{
  "dataset": "coloured fractals of 300 iterated function systems on busy backdrops",
  "train_examples": 97500,
  "image_size": 24,
  "targets": ["system"],
  "norm": "layernorm",
  "activation": "gelu",
  "dropout": 0.05,
  "width": 384,
  "loss": "cross_entropy",
  "residual_init": "none",
  "shampoo_beta": 0.95,
  "eps": 1e-08,
  "one_sided": false,
  "batch_size": 256,
  "warmup_steps": 1200
}
Rows from block 3 of a small image classifier, named by matrix and row number. Rows with one number belong to one neuron. Each number is 128 + 32 x the weight over its row's rms, rounded and kept within 0 to 255. All counts start at 0. Numbers have three digits each.
After each neuron's rows are labels from the 100 images, of 14848, where the neuron reaches its highest value: "top examples" is what is common among them. Only what is clearly more common there than usual is listed. The data: coloured fractals of 300 iterated function systems on busy backdrops. In brackets: how many of the 100.
# fc1: MLP up (model.blocks.3.mlp.fc1.weight, 1536x384), inputs 0-63
# fc2: MLP down (model.blocks.3.mlp.fc2.weight, 384x1536, transposed), outputs 0-63

fc1.302:146130143135098073172101152151117092077144116082213149143168162113155163154095134134100069062150210067132117085065086110175171168170169120094138098112142178114115111175154095113090087090146066
fc2.302:104181159145115091148122171092164115115146068140147125122128126124096167102106155172135102116120152097201100135174121079143177125120127122070113163146108111166092114186134090129119141092128060
top examples: dense (30)

fc1.708:081178117161125159110126089156097173175081126108088187112059164177105142115133162133166128111129126126156122155089134121111148215175083125155087103121138167126143101082128145132069106155129107
fc2.708:099144155131140171159123125186128137150100129144134201157123111111135114140042183077089096165134159109154064166098090160113080149100091165123159127114108210198178155121143162080120163085171136
top examples: pink (26)

fc1.415:163178135137098183127141116126166114126173113103109142207181100143221150139123163072098112114119115089153172085137141104127086100133073139162138137177150142139104119119180133122156134140139081
fc2.415:134098154099169145100141106142137178125127112138136153132102152120116176127174095127084126166160163109145125126118151145153100114202152125136154078151150136146136103105114087094087102142129089
top examples: sparse (72)

fc1.31:115122119099179183097154164125159105102063189155118122112145124098176135101135145207117120136165116128126153144119121099133149069112112109080140092120150081104184210095171169149161122138118136
fc2.31:076154118152150158107121086194108111102188140067106153144162137092207140160076096143123066108144134146149113108103155124110091091139081155117101098084074102142153150103181115135105127172228135
top examples: orange (31)

fc1.217:115122121160134130157126092151118151142191109115125157074157150184116096137126113089106093111102135175146116173121125136016183181157067082074131212145150102126144071062118118116143127147177080
fc2.217:139155150154210120187129161116159082120114158098123101127169180133114107155084130120131119108139097138129104112116116155087146083155112155144163176148085134186179121101108109151119092181132137
top examples: sparse (64)

fc1.641:130120133156099149156148128129112155193131122145132164196135090090131096203133140105146145103121133146100096099071160164136176078145114122125176123145168118133186098209132164131159157125143191
fc2.641:132149093162089128103125159125113133162107126148095150117154093054140145116036149060160113082145122158115111135107143131092126153134109132083127005092119161144111136165129160080157162156086083
top examples: pink (26); orange (25)

fc1.272:140089173128119104106101139120114103114142134115175057078170139155064166129127065120093182124064056143100103123075175087127103151070106119089104127147124134116118107146144109109161158096107181
fc2.272:050083189123144139073149163105156121140100099080154056146123148181126145102072176151132083125105136124155089084146108047166161148140136137139099158116108109158117106120156093115070116186163129
top examples: dense (29)

fc1.78:210179114123116108119100066141155164131102120178184140119093149076146136100110143166102142057154144157137089111138121154120021142093101107093168181144079082127074120148157137144126152192124155
fc2.78:109158128125196094111147152176122105093072105108174133163098095142126091137145167105158136147153125216129144104142164176111125112114110158127139090071108073150096104149170141165052152078107163
top examples: orange (28); yellow (26)

fc1.413:139120183106122127133164118161111154147143100108178144152082145106062146143151162105086115165154162103119198208117110144101156146174120127189084153120106123101159117090104081090107105099147146
fc2.413:154092161138083153185171117164115148194160085147088144159153116121122079093111162162164138134119105095115156140095118077116130103129090113099186115186109140134125126132075099145129135207132091
top examples: orange (26)

fc1.686:124133119188168135092117084087150147130123065132142139173127126120138067182035126125088116138158128131105157099136143134134120139189115127173112070152158162082181074167138121144160087120117086
fc2.686:073184129126146156159054201073137077109081096120126094133165150073136131159109113147146140136132138130116182099111072119123086134106109159085119183160140124138162093147148082093114091163087128
top examples: dense (25)

fc1.487:128124115120157093131163122145157046129099134081136144073123126164128129132133217099121195111137140121130207152077125123180080148149109082137110095090171138104085116171138146166096111062134118
fc2.487:137122050104114149113137124101131131079130086042157193133112099127147076122167160137104173091098140181128161121106139122127127143135167150108147049128112152105176163113184112134129212119120174
top examples: orange (26)

fc1.376:117139143107184145171149100146166062074151172155175115128166099153133160104165177126116107102074112080126164098113164207145098149147138168079125138142164144137155097086112164058093150126141182
fc2.376:130169131087088146135154077073141110083139098117144126098087200120138074107137132186152103115138124184159167166093116090162124137158151142166131118140127126125170063131088101107165146141190113
top examples: orange (25); grey (25)

fc1.486:130086147130172106131191093129159149138136152114174120113116086140100083145181129086162124127127139159069187122174145097131128137230078069137105095109195154210141170136113142039139122145106178
fc2.486:112179127088171108131092143121127165095202105100123150091186149105146131134099095155145066091122131144179129123162146151131155178066161099118139113174109108190133120141150090094120133201172120
top examples: sparse (71)

fc1.715:111120147169130156133156114085127172076103161127146068095210135115156174125095105110163098134103140125192078111073144127120090108145112179171119149107141159129162158109149140149145136134131120
fc2.715:082097110140073119174104123149131147173229098105085082123086085095121128113052134142085096136070106147163113115140115127135069120139117128136151142124129075133157135112199078122120113137108128
top examples: orange (27)

fc1.723:150112112101126110147175092141145105153079162137144094204165092108197154111190178135160108151185203109093198091114153101140120124078113123178133109141167131138097121137103154119072164125131116
fc2.723:153125133140177111188123166175145113155039126106229154199139195190162079127112151167127150181077100080184162143148108131135122111097161169159136134157131132118121080165164126129150198164118124
top examples: pink (25)

fc1.337:108099134080107134087160105138118138097135147109173143077151171125135138140027179150110055111085188087148128086132103115114090151153130117103190148173080106108132146126094100116137197129056106
fc2.337:187127111080099093106072139092155050123138128159108081101118113148153136114153168131135116131118106206149116143114136128104143163144123136202120158095155127099116099193116153132157149108114120
top examples: orange (29)